config.yaml
encoder_arch: "transformer"
model: "encoder-decoder audio transcriber"
dataset: "babble in 24 made-up languages, each with its own sounds, syllables and stress or tones, from a formant synthesiser"
train_examples: 39062
noise_aug: 0.01
input: "waveform_16khz"
tokenizer: "char"
vocab_size: 55
encoder_norm: "layernorm"
encoder_norm_position: "pre"
encoder_activation: "star_relu"
encoder_head_dim: 48
encoder_fused_qkv: true
encoder_bias: "all"
encoder_qk_norm: false
encoder_parallel_block: false
encoder_moe: "soft"
encoder_num_experts: 16
encoder_moe_every: 1
encoder_expert_mlp_ratio: 1
encoder_slots_per_expert: 2
encoder_shared_expert: false
encoder_wave_strides: [5, 4, 4, 2]
encoder_subsampling: 4
encoder_layers: 12
encoder_width: 128
encoder_positions: "rope"
fusion: "prefix"
decoder_width: 384
decoder_layers: 8
decoder_norm: "rmsnorm"
decoder_norm_position: "pre"
decoder_activation: "gelu"
decoder_mlp_ratio: 3
decoder_head_dim: 32
decoder_fused_qkv: false
decoder_bias: "all"
decoder_qk_norm: false
decoder_parallel_block: false
decoder_inner_norm: false
decoder_positions: "sincos"
decoder_prefix_bidirectional: false
decoder_connector: "linear"
decoder_tie_embeddings: true
residual_init: "none"
optimizer: "soap"
beta2: 0.95
learning_rate: 0.0019
beta1: 0.9
shampoo_beta: 0.95
eps: 1e-08
precondition_frequency: 20
max_precond_dim: 1024
one_sided: false
adamw_lr_other_params: 0.00074
max_grad_norm: 3.0
l1_shrink: 0.03
ema_decay: 0.995
max_steps: 5500
batch_size: 48
epochs: 6.8
lr_schedule: "step"
warmup_steps: 160
weight_decay: 0.1
adamw_weight_decay_other_params: 0
Rows from block 8 of the audio encoder of a small encoder-decoder audio transcriber, named by matrix and row number. Rows with one number within an expert belong to one neuron, the router's apart. Each number is 200 + 40 x the weight over its row's rms, rounded and kept within 0 to 999. All counts start at 0.
Before each expert's rows are labels from the 100 clips, of 14976, where the router gives the expert most weight on average: "peak on" is the class under the peak. Only what is clearly more common there than usual is listed. The data: babble in 24 made-up languages, each with its own sounds, syllables and stress or tones, from a formant synthesiser.
# router: slot weights (encoder.blocks.8.mlp.router.weight, 32x128, trained with AdamW), inputs 86-127
# up: expert up (encoder.blocks.8.mlp.up, 16x128x128), inputs 86-127
# down: expert down (encoder.blocks.8.mlp.down, 16x128x128, transposed), outputs 86-127

# expert 13
peak on: /aʊ/
router.26,210,141,214,284,264,169,186,153,260,194,152,147,121,242,116,209,256,254,131,227,213,223,185,252,128,195,237,222,166,241,178,200,198,242,196,252,184,166,228,221,173,185
router.27,162,259,246,230,149,163,194,177,139,214,146,204,157,246,200,221,199,169,250,189,109,138,215,150,197,283,193,228,232,163,234,153,151,154,252,139,201,262,224,204,203,232
up.5,327,202,206,200,203,201,199,0,73,197,202,200,192,201,197,201,200,214,201,240,200,200,207,195,199,203,213,191,199,208,197,80,179,200,199,202,199,200,200,194,200,194
down.5,199,198,200,218,258,104,182,213,203,194,173,198,205,205,200,188,179,143,200,193,184,195,180,171,193,200,192,293,192,240,201,199,200,202,200,244,202,202,218,309,208,190
up.6,136,196,236,194,198,106,192,206,198,201,196,208,192,200,155,200,199,208,276,367,233,190,197,134,165,200,219,200,253,202,184,208,221,207,284,244,186,200,190,203,181,199
down.6,201,208,200,181,218,199,238,199,199,201,156,213,184,213,200,193,200,214,198,201,216,177,199,213,194,183,179,201,306,276,213,198,202,199,199,193,193,194,212,182,146,201
up.7,185,259,198,197,209,203,232,293,218,233,198,180,143,188,218,191,229,286,280,200,195,200,278,129,194,197,197,169,226,214,131,164,196,195,200,200,201,202,204,230,201,262
down.7,200,133,207,193,207,201,94,202,195,142,208,207,200,237,200,81,202,199,117,245,199,200,185,217,200,189,201,253,211,154,257,212,233,202,203,206,204,216,200,204,197,143
up.8,69,147,97,113,200,204,200,200,205,200,197,200,196,200,200,201,239,202,200,270,166,193,196,200,200,209,221,200,100,200,204,187,200,200,200,199,150,200,200,200,222,200
down.8,216,197,155,200,197,200,201,201,192,200,205,200,208,206,202,253,200,213,145,204,199,200,206,200,200,200,162,200,103,203,175,220,148,208,200,250,210,153,94,262,264,200
up.9,203,182,200,200,208,200,213,156,204,196,202,200,233,194,213,200,225,220,175,170,201,200,200,179,228,193,200,223,229,202,173,197,230,170,251,317,200,74,203,231,169,226
down.9,290,202,202,224,205,188,190,227,173,202,186,238,183,257,219,200,243,199,195,156,225,197,185,188,201,227,203,257,193,200,209,202,190,186,128,131,153,31,196,0,196,141
up.10,200,200,200,200,200,200,200,200,200,200,200,200,200,200,200,200,200,200,200,200,200,200,200,200,200,200,200,200,200,200,200,200,200,200,200,200,200,200,200,200,200,200
down.10,195,200,203,201,185,491,212,200,208,134,200,187,200,200,200,196,199,200,200,210,199,212,193,201,229,192,194,0,37,198,200,221,207,200,192,200,234,199,199,221,201,191
up.11,106,200,131,114,316,186,199,186,200,200,200,200,210,130,200,205,231,201,202,197,182,184,203,198,250,144,190,197,198,201,200,199,212,202,154,145,190,161,166,193,196,207
down.11,209,198,80,199,273,179,180,190,193,255,219,216,181,200,199,209,221,212,204,201,198,180,183,150,200,244,200,201,154,190,191,199,221,267,199,235,204,191,232,197,200,200
up.12,161,137,197,202,310,203,189,199,209,202,167,236,88,200,200,215,194,189,203,216,197,200,215,192,234,243,159,199,201,195,199,200,195,193,104,97,186,199,68,250,190,191
down.12,203,198,198,185,190,259,243,308,258,194,190,228,199,210,142,232,200,200,210,193,192,208,191,202,169,191,186,179,220,214,201,201,131,201,217,135,197,209,210,295,230,187
up.13,200,200,200,280,200,146,200,146,200,209,139,180,240,200,200,200,200,212,200,258,200,82,200,145,200,200,1,199,201,200,289,204,200,200,200,209,200,200,200,196,200,227
down.13,202,200,200,198,198,191,200,216,211,197,200,200,372,207,200,199,200,198,257,264,200,321,293,200,267,200,200,200,203,201,200,200,200,200,200,200,199,200,200,199,200,123
up.14,197,201,208,200,278,184,229,197,191,143,199,199,287,184,173,187,208,212,214,274,138,200,201,194,200,174,195,196,206,153,202,176,206,200,210,180,196,198,188,197,216,193
down.14,196,198,195,251,56,197,281,178,255,135,190,171,190,192,200,197,190,223,197,172,114,204,206,211,164,202,180,185,178,186,208,196,200,184,193,177,174,200,196,186,218,204
up.15,200,206,80,282,180,145,200,187,242,200,200,203,199,226,226,268,202,198,199,156,240,141,209,192,201,129,205,267,146,206,202,190,232,222,179,201,200,204,200,201,201,195
down.15,196,204,202,96,206,166,198,164,202,203,154,202,203,234,200,204,134,211,189,164,190,200,198,143,199,210,171,203,287,139,167,200,199,289,199,135,202,155,212,193,161,244
up.16,196,200,190,200,198,154,200,200,198,204,80,179,223,207,200,200,152,173,200,239,201,201,216,200,200,177,200,201,382,204,201,191,201,200,248,23,200,200,90,209,194,166
down.16,211,206,218,206,225,38,192,203,195,198,205,200,340,200,219,194,209,199,122,206,191,200,229,209,371,224,171,202,202,200,158,193,175,181,199,200,206,110,200,226,198,237
up.17,138,94,200,195,258,167,200,193,271,186,133,200,126,197,203,177,256,319,206,201,202,200,238,204,202,203,188,209,251,238,187,202,214,225,202,190,176,178,212,196,200,223
down.17,137,92,195,200,190,200,224,201,194,231,211,143,175,156,196,228,202,200,157,175,198,190,256,223,202,183,192,208,200,168,223,211,191,198,197,177,193,211,158,262,209,203
up.18,120,207,150,219,242,288,201,221,201,194,186,200,218,172,209,202,206,191,200,123,247,211,168,215,224,204,215,201,0,210,177,145,210,167,205,237,229,200,200,180,192,244
down.18,214,220,244,183,154,180,198,105,197,253,200,151,146,200,201,162,91,215,186,218,247,198,235,212,194,71,195,196,212,192,338,204,199,198,200,200,204,145,204,246,154,190
up.19,200,200,288,223,186,200,200,255,225,209,219,162,253,181,193,197,212,216,201,239,194,197,131,199,207,228,241,270,201,187,165,257,185,184,159,200,188,197,202,199,174,200
down.19,204,177,136,127,180,207,201,185,193,184,200,200,58,201,200,128,201,200,202,195,197,230,210,164,216,173,200,113,200,239,202,201,200,226,292,199,225,200,228,197,199,200
up.20,213,203,209,208,342,212,207,237,214,40,199,200,201,198,70,189,207,202,207,239,79,205,223,217,202,234,200,200,206,207,198,215,200,165,201,214,201,203,195,171,200,211
down.20,207,198,213,225,137,261,0,229,199,199,153,183,193,204,245,202,202,212,200,217,146,292,203,200,277,197,185,201,183,307,171,236,201,179,200,202,203,201,199,71,200,127
up.21,183,192,180,194,339,187,200,182,201,200,206,221,222,201,201,241,209,192,207,237,205,203,200,199,207,284,162,205,197,202,163,102,201,191,214,223,204,178,208,221,186,205
down.21,188,206,202,202,230,198,115,230,201,230,281,260,374,205,211,258,402,256,210,221,207,238,180,200,241,242,197,201,206,250,200,188,203,215,202,172,217,200,138,205,199,249

# expert 1
peak on: /ts/; /t/
router.2,221,168,165,143,256,236,174,249,150,136,215,190,237,260,224,230,203,183,227,158,163,260,214,201,193,241,158,191,162,212,173,176,144,245,240,222,291,184,253,209,231,212
router.3,267,236,145,149,157,222,172,121,230,218,199,186,221,155,213,222,180,235,243,202,209,210,189,182,169,257,194,154,187,155,193,168,233,182,217,198,189,173,167,212,278,200
up.0,206,237,216,201,173,162,256,175,199,200,207,115,192,197,193,101,203,198,277,204,194,178,209,199,323,204,204,198,197,201,206,201,238,207,201,205,203,284,211,237,126,158
down.0,210,196,199,199,185,197,110,181,206,204,202,190,126,249,171,182,230,200,202,214,117,198,152,198,230,287,200,200,197,335,203,211,200,183,200,188,199,192,189,212,211,194
up.1,159,208,204,203,170,224,262,197,240,221,200,199,170,223,192,198,207,231,244,198,180,205,214,200,200,207,200,183,248,201,200,200,200,195,266,203,189,217,211,232,203,201
down.1,209,179,174,151,201,201,227,195,194,222,178,196,199,141,172,220,118,193,185,230,200,177,193,99,194,202,153,211,218,254,205,200,201,208,200,188,111,158,208,190,198,232
up.2,201,203,213,204,221,203,198,254,0,200,198,253,199,194,200,188,204,199,224,223,239,201,211,259,201,200,197,167,97,200,205,343,194,119,200,159,199,199,187,204,149,185
down.2,202,200,162,154,201,201,210,200,197,210,179,200,234,212,182,211,239,185,189,197,335,204,225,223,230,211,261,200,216,165,206,180,208,197,201,205,207,325,219,200,281,195
up.3,208,217,176,168,161,179,225,179,196,200,223,207,202,232,183,122,204,170,217,186,179,161,207,192,210,335,192,224,202,192,206,167,191,162,226,197,190,209,200,127,200,230
down.3,205,273,205,200,200,177,243,366,207,192,137,207,235,194,202,200,201,325,173,139,197,215,262,240,207,196,195,204,193,190,182,207,177,217,167,202,220,200,191,201,198,209
up.4,190,155,207,218,229,196,186,201,210,205,166,185,195,200,233,211,240,200,202,201,201,203,206,212,199,206,203,190,155,203,204,181,200,296,208,202,235,271,199,248,75,180
down.4,177,223,173,201,138,200,206,279,210,199,303,288,177,170,212,235,212,195,213,213,185,184,189,288,196,195,247,200,127,214,192,236,200,86,204,186,202,202,174,196,211,204
up.5,193,184,202,210,134,174,183,184,197,208,289,306,279,200,208,200,197,215,200,213,137,201,209,184,205,166,181,265,208,329,200,200,164,216,191,199,201,221,199,206,249,145
down.5,225,194,186,204,200,296,237,221,200,200,216,229,89,250,183,196,213,153,196,307,193,327,195,200,200,202,177,189,173,196,240,262,246,146,216,226,223,202,156,197,198,212
up.6,168,205,186,196,198,197,326,215,186,198,200,207,214,177,227,197,200,200,199,114,187,180,336,194,201,162,198,227,156,231,261,203,195,202,169,198,194,211,201,264,201,145
down.6,208,191,262,200,90,263,163,235,237,194,200,238,185,201,167,200,214,164,221,225,269,201,269,135,182,203,153,202,217,226,156,357,252,202,157,119,193,239,203,201,219,209
up.7,150,198,200,206,182,195,179,161,190,197,201,164,322,200,198,199,204,207,199,183,203,233,187,199,223,191,205,292,177,210,199,171,181,161,117,247,182,197,130,292,101,197
down.7,220,87,208,134,197,142,185,183,176,157,206,200,192,201,305,98,203,200,129,212,161,131,199,246,223,208,196,201,204,189,248,106,176,240,204,193,141,200,156,191,198,194
up.8,173,199,200,235,300,199,227,225,154,205,170,195,357,198,199,202,202,237,252,213,202,199,211,237,210,123,200,223,201,200,201,266,207,195,195,201,196,200,174,204,178,172
down.8,200,222,211,210,166,217,281,200,94,258,200,231,218,158,196,211,201,86,218,235,323,194,163,205,295,158,193,180,200,32,236,209,69,222,201,206,199,209,202,224,174,223
up.9,244,211,210,215,205,258,200,151,105,124,228,203,158,199,222,200,196,200,188,199,118,200,209,156,247,200,202,156,178,195,207,177,165,223,202,200,199,188,190,167,201,212
down.9,209,197,323,162,222,212,188,195,238,252,198,189,161,224,196,201,142,203,212,293,291,200,49,249,202,177,197,195,218,225,201,200,178,158,197,201,202,199,199,179,219,192
up.10,318,186,213,204,204,48,257,189,262,221,215,247,235,200,204,167,179,57,175,204,285,191,160,165,198,212,197,192,146,195,224,200,200,232,201,260,190,201,201,200,195,200
down.10,176,268,272,198,198,215,200,198,201,197,264,272,206,264,114,194,200,204,169,173,304,198,159,199,184,181,197,209,311,204,210,192,204,186,200,201,194,102,167,188,189,196
up.11,196,200,185,200,198,158,200,152,188,175,218,239,200,200,201,245,200,207,172,249,196,178,202,294,201,174,161,165,208,332,171,186,196,198,193,151,235,216,200,195,198,200
down.11,204,215,325,227,197,199,217,291,183,155,199,152,280,187,147,224,200,205,205,219,186,207,199,206,200,146,192,207,189,239,197,185,179,188,201,186,192,255,202,223,199,110
up.12,132,210,116,202,219,129,200,284,187,199,201,279,191,176,199,204,200,230,190,230,135,208,200,196,200,172,192,198,187,184,200,141,189,212,201,193,198,197,36,196,227,166
down.12,200,202,229,185,217,286,200,207,195,208,197,200,201,202,280,214,201,225,153,185,109,274,161,197,78,202,203,167,208,254,194,152,202,200,201,200,222,205,201,196,184,217
up.13,200,269,247,200,152,200,281,257,200,182,200,200,200,200,200,191,237,200,234,200,200,200,260,200,200,104,200,200,200,200,200,189,202,172,200,200,200,200,200,200,200,200
down.13,199,323,209,195,215,216,166,134,214,200,259,200,201,203,200,199,197,201,155,200,281,256,200,182,191,180,217,200,201,191,162,161,200,266,200,203,191,70,136,200,200,200
up.14,200,200,200,200,188,200,200,237,200,200,200,200,200,200,200,200,200,200,200,200,200,200,200,200,200,36,200,200,200,211,200,200,200,132,200,200,92,200,140,200,200,200
down.14,199,200,200,199,200,407,197,265,200,198,200,200,374,201,200,200,200,235,200,200,202,200,202,200,220,200,201,200,244,200,168,200,200,200,200,200,199,201,201,200,87,197
up.15,160,195,198,197,192,209,192,222,203,171,198,201,195,190,201,140,95,141,199,96,208,157,240,217,198,193,203,202,143,236,220,204,204,262,199,168,251,203,212,192,201,247
down.15,153,173,198,200,200,196,99,200,199,178,200,194,184,144,245,173,193,197,241,201,123,173,150,205,197,236,276,167,299,203,190,173,175,190,228,246,116,199,190,187,123,215
up.16,323,136,203,200,215,181,201,204,266,214,120,245,369,199,194,172,232,208,169,204,200,199,96,227,203,206,199,132,198,187,195,139,171,214,218,203,201,222,167,190,203,180
down.16,209,194,257,242,101,185,200,236,198,200,236,206,115,203,192,192,189,199,254,201,262,200,197,200,167,173,208,196,183,247,210,204,216,202,200,252,198,209,207,197,237,132

# expert 12
peak on: /k/
router.24,206,189,144,231,233,249,192,240,196,197,200,227,215,304,213,205,149,213,222,213,135,202,223,113,217,183,188,213,194,215,232,220,159,163,225,222,271,237,186,252,280,197
router.25,125,207,274,174,182,236,216,235,184,269,196,158,191,210,203,171,200,262,167,204,168,156,154,233,209,228,197,171,122,182,205,190,247,218,224,132,230,173,186,241,282,146
up.0,51,199,273,200,127,223,158,199,198,230,112,197,135,189,199,114,208,204,187,209,134,175,236,228,209,196,201,200,292,146,207,187,186,200,199,117,209,199,208,199,233,205
down.0,200,185,213,202,199,224,246,220,192,177,282,223,216,184,218,301,195,112,222,200,150,161,205,189,297,190,198,205,178,199,125,225,201,193,209,200,202,208,212,189,198,234
up.1,227,164,271,202,181,212,127,200,238,203,205,261,276,200,226,195,200,188,200,208,371,205,204,200,213,271,199,200,187,132,189,203,186,180,247,158,197,200,173,205,288,200
down.1,199,197,197,192,288,51,192,200,198,200,203,132,190,209,193,223,197,168,199,81,199,114,213,197,200,201,303,200,159,201,209,151,202,204,233,200,206,173,224,223,248,201
up.2,205,253,152,205,171,200,215,195,211,99,199,169,213,202,179,200,206,256,200,139,113,211,203,205,200,201,197,231,212,257,74,218,287,200,262,213,179,178,194,208,263,191
down.2,332,259,226,203,202,59,190,204,204,206,198,211,256,235,202,199,200,171,195,202,247,205,230,182,230,226,202,250,242,200,201,200,126,200,202,118,204,196,205,196,200,199
up.3,213,196,205,64,313,121,223,207,239,208,123,154,150,199,214,197,200,200,197,191,200,200,200,193,152,201,215,178,276,194,193,174,328,204,198,235,169,200,116,210,262,199
down.3,88,225,224,167,93,246,169,201,142,208,286,195,138,205,186,171,266,204,189,212,200,196,190,189,243,236,194,202,202,198,202,170,189,115,158,148,213,261,200,199,182,200
up.4,195,177,249,207,198,202,149,198,230,200,284,202,233,200,189,204,206,239,164,222,206,199,200,187,214,199,219,181,191,199,191,179,241,182,145,179,224,269,346,165,246,203
down.4,203,185,199,251,190,169,280,251,132,197,160,201,274,173,201,188,206,143,205,199,200,163,184,183,300,208,75,325,294,153,167,286,162,202,201,208,198,189,190,199,131,311
up.5,205,245,209,18,189,215,169,209,142,168,157,217,259,156,324,157,203,119,202,196,172,223,195,181,198,245,204,201,190,216,213,201,243,200,199,228,193,220,197,174,221,204
down.5,126,201,195,253,167,135,150,187,209,208,209,170,194,140,174,189,182,180,205,242,221,199,107,215,180,249,194,200,197,208,179,173,200,202,200,178,220,170,217,157,171,206
up.6,199,192,191,200,188,303,176,211,197,239,179,174,190,192,197,202,171,223,173,214,167,223,131,192,204,202,177,223,237,188,240,27,200,321,230,180,173,187,201,71,209,219
down.6,211,216,196,189,202,145,211,164,183,128,184,200,114,203,202,189,241,103,197,195,200,265,203,203,169,216,199,197,79,198,174,181,203,195,118,200,199,206,219,201,198,203
up.7,152,261,200,178,275,190,208,259,190,199,182,201,197,190,211,200,392,241,189,222,184,199,223,201,189,115,289,176,195,208,200,199,188,203,205,213,250,187,245,231,211,298
down.7,196,189,224,230,256,255,196,154,221,189,303,168,412,202,297,199,202,135,183,189,270,192,185,243,205,199,228,201,196,206,218,131,197,256,136,201,108,145,300,141,200,194
up.8,207,253,201,188,253,221,305,180,201,267,155,188,204,199,193,198,238,109,199,194,152,201,366,206,200,200,209,204,73,155,196,200,198,185,222,211,198,214,205,199,204,195
down.8,222,198,213,201,199,204,185,125,199,158,181,200,273,191,190,135,260,219,204,231,205,262,200,236,213,200,106,201,274,79,118,151,203,198,220,210,193,203,201,392,194,219
up.9,197,188,172,228,172,197,203,207,160,202,229,214,203,202,232,215,273,183,204,117,202,143,197,234,200,194,227,200,186,208,243,175,214,159,210,219,204,201,219,344,200,184
down.9,196,201,238,237,204,131,140,278,200,192,136,178,298,202,199,135,222,205,136,234,204,218,157,100,213,212,185,202,181,201,257,197,108,195,200,205,200,200,221,25,132,201
up.10,194,132,204,208,188,179,226,195,310,200,200,272,204,198,168,247,178,183,199,216,209,206,230,252,153,138,194,204,117,209,214,249,234,201,162,193,221,202,212,169,291,200
down.10,277,202,205,191,200,199,134,165,158,138,200,200,215,198,194,206,193,192,208,131,321,110,175,235,197,180,175,260,240,186,200,135,128,195,214,242,184,198,127,182,210,205
up.11,211,183,183,214,205,147,200,232,207,169,185,202,323,184,312,196,201,198,167,194,198,232,209,192,184,239,201,198,199,237,116,201,199,193,197,207,265,182,226,97,201,203
down.11,203,199,277,232,171,103,195,198,154,204,229,202,209,197,76,187,277,201,199,209,201,211,200,201,191,138,177,216,203,154,200,213,201,197,207,201,191,194,1,210,220,225
up.12,200,201,201,204,144,200,232,199,282,196,211,228,197,202,262,204,201,196,158,200,270,199,241,202,200,234,207,306,206,200,392,209,299,241,172,201,244,226,205,199,200,231
down.12,174,200,197,253,175,203,202,147,171,205,211,249,186,171,127,162,229,167,207,202,204,272,235,258,199,199,198,199,194,162,197,125,229,194,204,201,182,279,209,225,69,222
up.13,208,204,234,204,151,277,273,221,174,189,143,202,225,217,201,197,236,214,193,208,154,178,226,201,164,196,247,178,213,146,200,309,203,198,271,229,200,203,204,198,163,172
down.13,168,200,183,205,304,189,191,115,194,231,256,191,118,200,196,200,193,199,196,195,312,200,202,166,199,199,188,194,200,199,201,144,213,263,200,200,198,190,196,85,169,214
up.14,198,198,193,218,184,202,192,198,200,196,236,103,227,197,165,196,267,200,161,236,168,195,207,198,168,264,213,194,241,0,200,219,186,174,168,252,200,201,188,220,223,179
down.14,206,198,200,183,139,215,200,203,224,226,220,195,194,204,208,200,162,194,191,302,203,202,215,169,252,200,162,117,116,475,170,207,200,198,200,158,168,182,192,163,133,156
up.15,159,193,179,187,181,76,199,200,182,166,173,187,193,214,246,208,199,189,178,200,203,215,180,185,198,178,219,180,223,206,290,184,200,199,165,242,198,203,200,188,196,373
down.15,208,177,334,197,156,207,248,171,213,184,181,223,199,216,182,154,262,171,201,223,187,168,199,198,200,201,199,196,215,218,160,132,193,199,205,201,180,331,197,116,169,0
up.16,199,199,196,208,199,200,200,200,200,203,200,211,200,200,203,200,173,200,200,200,200,200,260,197,198,200,198,200,198,200,199,49,200,200,200,203,200,204,200,201,196,200
down.16,199,197,200,178,200,110,196,153,207,182,200,176,200,187,192,200,197,184,176,213,188,225,204,200,185,198,161,202,345,205,223,44,200,197,202,207,198,200,290,202,200,200

# expert 2
peak on: silence
router.4,221,206,124,201,221,225,223,212,215,123,200,208,280,197,177,207,185,215,213,233,191,246,252,119,227,149,155,216,281,233,201,182,188,185,194,214,258,239,173,167,182,141
router.5,243,187,204,183,246,231,283,228,178,186,186,208,228,219,182,169,151,258,180,175,170,211,224,137,132,229,203,220,248,256,199,206,218,202,250,133,216,167,175,185,193,153
up.0,226,163,165,205,233,190,203,279,199,193,204,197,140,178,156,246,193,202,168,207,200,229,195,201,201,197,232,184,215,230,214,108,171,203,221,199,241,198,190,162,200,193
down.0,200,181,240,200,257,173,83,204,177,202,93,267,206,313,183,196,190,207,200,226,204,199,226,191,200,200,209,204,233,199,204,186,206,208,202,208,262,191,186,202,208,300
up.1,199,225,258,172,210,402,202,156,182,213,193,203,177,183,216,199,200,186,200,206,201,184,138,230,208,202,216,241,177,191,204,179,224,219,214,130,201,204,216,236,203,230
down.1,200,211,82,283,235,55,217,262,226,186,195,233,207,194,200,218,181,272,212,199,175,188,222,199,210,184,198,195,201,192,201,237,207,184,197,201,195,200,194,125,116,94
up.2,200,208,202,199,225,184,121,203,169,202,199,253,113,199,167,294,193,115,105,204,233,338,170,148,148,205,200,202,205,170,202,252,233,160,204,202,199,199,200,225,227,202
down.2,208,184,108,219,212,183,285,210,226,203,205,194,363,162,195,189,203,327,203,197,182,53,348,183,201,185,207,200,236,152,196,197,181,203,206,224,211,200,233,165,203,198
up.3,199,228,205,250,198,189,203,4,198,199,207,203,190,213,207,204,200,142,208,155,284,206,190,174,195,202,266,200,147,118,209,296,190,185,200,193,197,174,179,186,308,243
down.3,214,149,39,163,294,197,171,237,261,199,252,202,232,221,199,251,197,241,270,192,197,187,307,193,196,206,197,213,324,200,144,202,166,200,196,200,197,220,202,188,200,206
up.4,200,222,213,208,204,166,200,246,283,211,81,105,203,200,231,206,202,167,163,243,172,199,186,268,214,238,189,216,144,200,208,200,232,200,102,175,148,201,199,200,153,185
down.4,212,202,218,234,117,120,195,330,200,87,210,213,200,210,200,206,143,197,195,273,201,275,156,189,185,153,203,135,207,230,311,259,199,200,204,200,210,261,203,162,200,197
up.5,164,179,246,194,198,202,127,200,170,200,204,186,175,200,200,200,200,202,200,341,197,200,125,198,194,200,198,197,294,225,203,146,190,205,27,197,200,200,214,200,200,106
down.5,200,200,281,200,241,221,199,201,200,207,201,200,166,347,161,206,200,196,242,287,201,205,194,201,142,216,198,200,318,199,202,204,207,202,203,198,61,171,188,194,203,123
up.6,222,298,205,200,199,200,223,200,200,200,200,199,263,200,200,129,200,157,262,179,200,200,200,211,200,200,200,232,199,165,200,192,139,232,200,198,360,200,206,200,204,197
down.6,207,206,200,198,235,202,147,206,198,254,243,201,253,194,200,194,161,207,194,58,191,203,194,181,249,197,215,182,195,184,189,138,244,202,304,199,191,230,200,183,138,93
up.7,199,249,203,241,225,177,177,226,178,200,59,216,200,196,203,178,244,200,205,256,259,179,158,230,200,213,200,116,200,198,213,132,226,203,201,200,210,156,209,143,199,200
down.7,150,203,190,213,210,200,299,247,216,201,200,186,198,200,202,200,144,166,216,292,189,211,200,252,203,43,202,199,201,193,206,339,208,197,200,181,195,229,199,184,141,185
up.8,202,200,200,200,232,200,200,200,211,200,230,192,190,200,234,200,200,200,201,196,200,214,200,200,202,261,219,218,171,202,193,192,280,156,200,247,165,200,153,199,358,200
down.8,200,188,172,215,196,200,108,197,219,200,138,197,196,200,200,152,202,199,210,209,198,201,0,174,190,127,314,193,190,204,202,197,199,200,213,186,192,153,206,202,172,201
up.9,200,200,281,305,200,45,284,187,276,201,200,223,200,200,200,200,200,200,179,200,98,189,200,200,148,200,264,218,200,200,200,153,214,180,200,200,268,200,215,200,200,249
down.9,200,156,199,194,203,198,199,207,201,349,234,201,206,200,200,186,189,188,182,214,222,200,194,137,203,107,227,268,71,344,231,199,235,200,204,197,228,139,200,206,196,199
up.10,166,197,200,200,200,115,240,199,205,200,205,200,277,200,197,208,200,198,200,293,203,209,200,198,246,200,198,191,352,210,199,201,200,200,203,200,156,200,227,199,200,110
down.10,199,200,198,201,199,198,184,211,192,195,235,200,200,241,202,199,169,198,258,171,185,200,239,197,195,200,203,200,260,136,201,200,200,157,200,200,200,204,120,199,200,198
up.11,231,184,181,205,176,202,224,214,319,269,241,139,246,208,198,165,106,198,200,262,206,201,201,174,200,182,219,204,200,199,200,179,200,183,167,142,194,201,190,185,203,203
down.11,203,145,215,200,138,225,193,178,200,112,200,214,229,190,238,200,221,202,206,200,187,89,234,201,210,222,211,184,209,207,203,199,202,197,219,274,200,206,424,196,190,120
up.12,200,200,200,190,200,200,142,195,200,200,200,200,233,200,200,219,200,129,200,202,213,200,133,250,200,200,86,149,200,190,200,199,100,288,177,200,200,200,200,191,200,200
down.12,200,201,237,200,127,198,199,197,202,202,188,202,200,202,201,199,202,200,200,197,199,269,201,200,199,105,200,199,197,399,126,203,200,170,200,200,161,200,200,200,199,197
up.13,212,68,195,199,234,200,214,200,139,192,93,180,228,196,184,200,202,202,69,201,199,200,202,200,241,204,200,200,200,193,327,199,187,200,245,200,215,200,200,94,105,200
down.13,245,212,214,199,209,193,164,183,193,197,108,141,203,194,239,78,199,186,202,255,276,131,182,200,206,193,197,196,201,210,208,142,200,253,242,229,195,195,203,159,205,202
up.14,205,201,193,202,200,206,192,211,205,200,195,218,215,128,201,187,201,204,200,198,150,200,200,124,202,196,195,200,235,204,200,192,205,204,209,146,150,205,256,204,209,194
down.14,223,199,206,201,209,160,166,197,245,276,285,208,61,211,198,217,296,200,217,200,263,186,232,200,203,192,206,194,206,176,175,174,197,198,202,206,187,200,130,194,201,244
up.15,169,200,175,168,201,180,200,182,200,208,78,215,200,214,200,200,199,346,200,200,200,200,294,196,200,197,200,206,200,200,201,57,197,180,197,140,198,200,171,126,200,200
down.15,200,200,199,202,199,218,187,167,191,199,207,337,186,200,200,124,240,200,229,192,201,201,137,198,199,217,200,201,198,154,182,0,219,200,193,201,127,200,196,194,211,206
up.16,204,230,179,192,199,227,199,137,200,242,200,200,200,199,201,200,200,204,202,274,171,200,226,200,200,182,200,185,199,203,200,199,203,198,38,200,228,204,191,172,227,197
down.16,174,214,191,200,198,195,192,209,204,204,171,203,191,206,203,182,200,190,201,209,226,212,200,249,240,193,192,172,163,178,199,123,244,201,165,206,188,198,200,213,284,199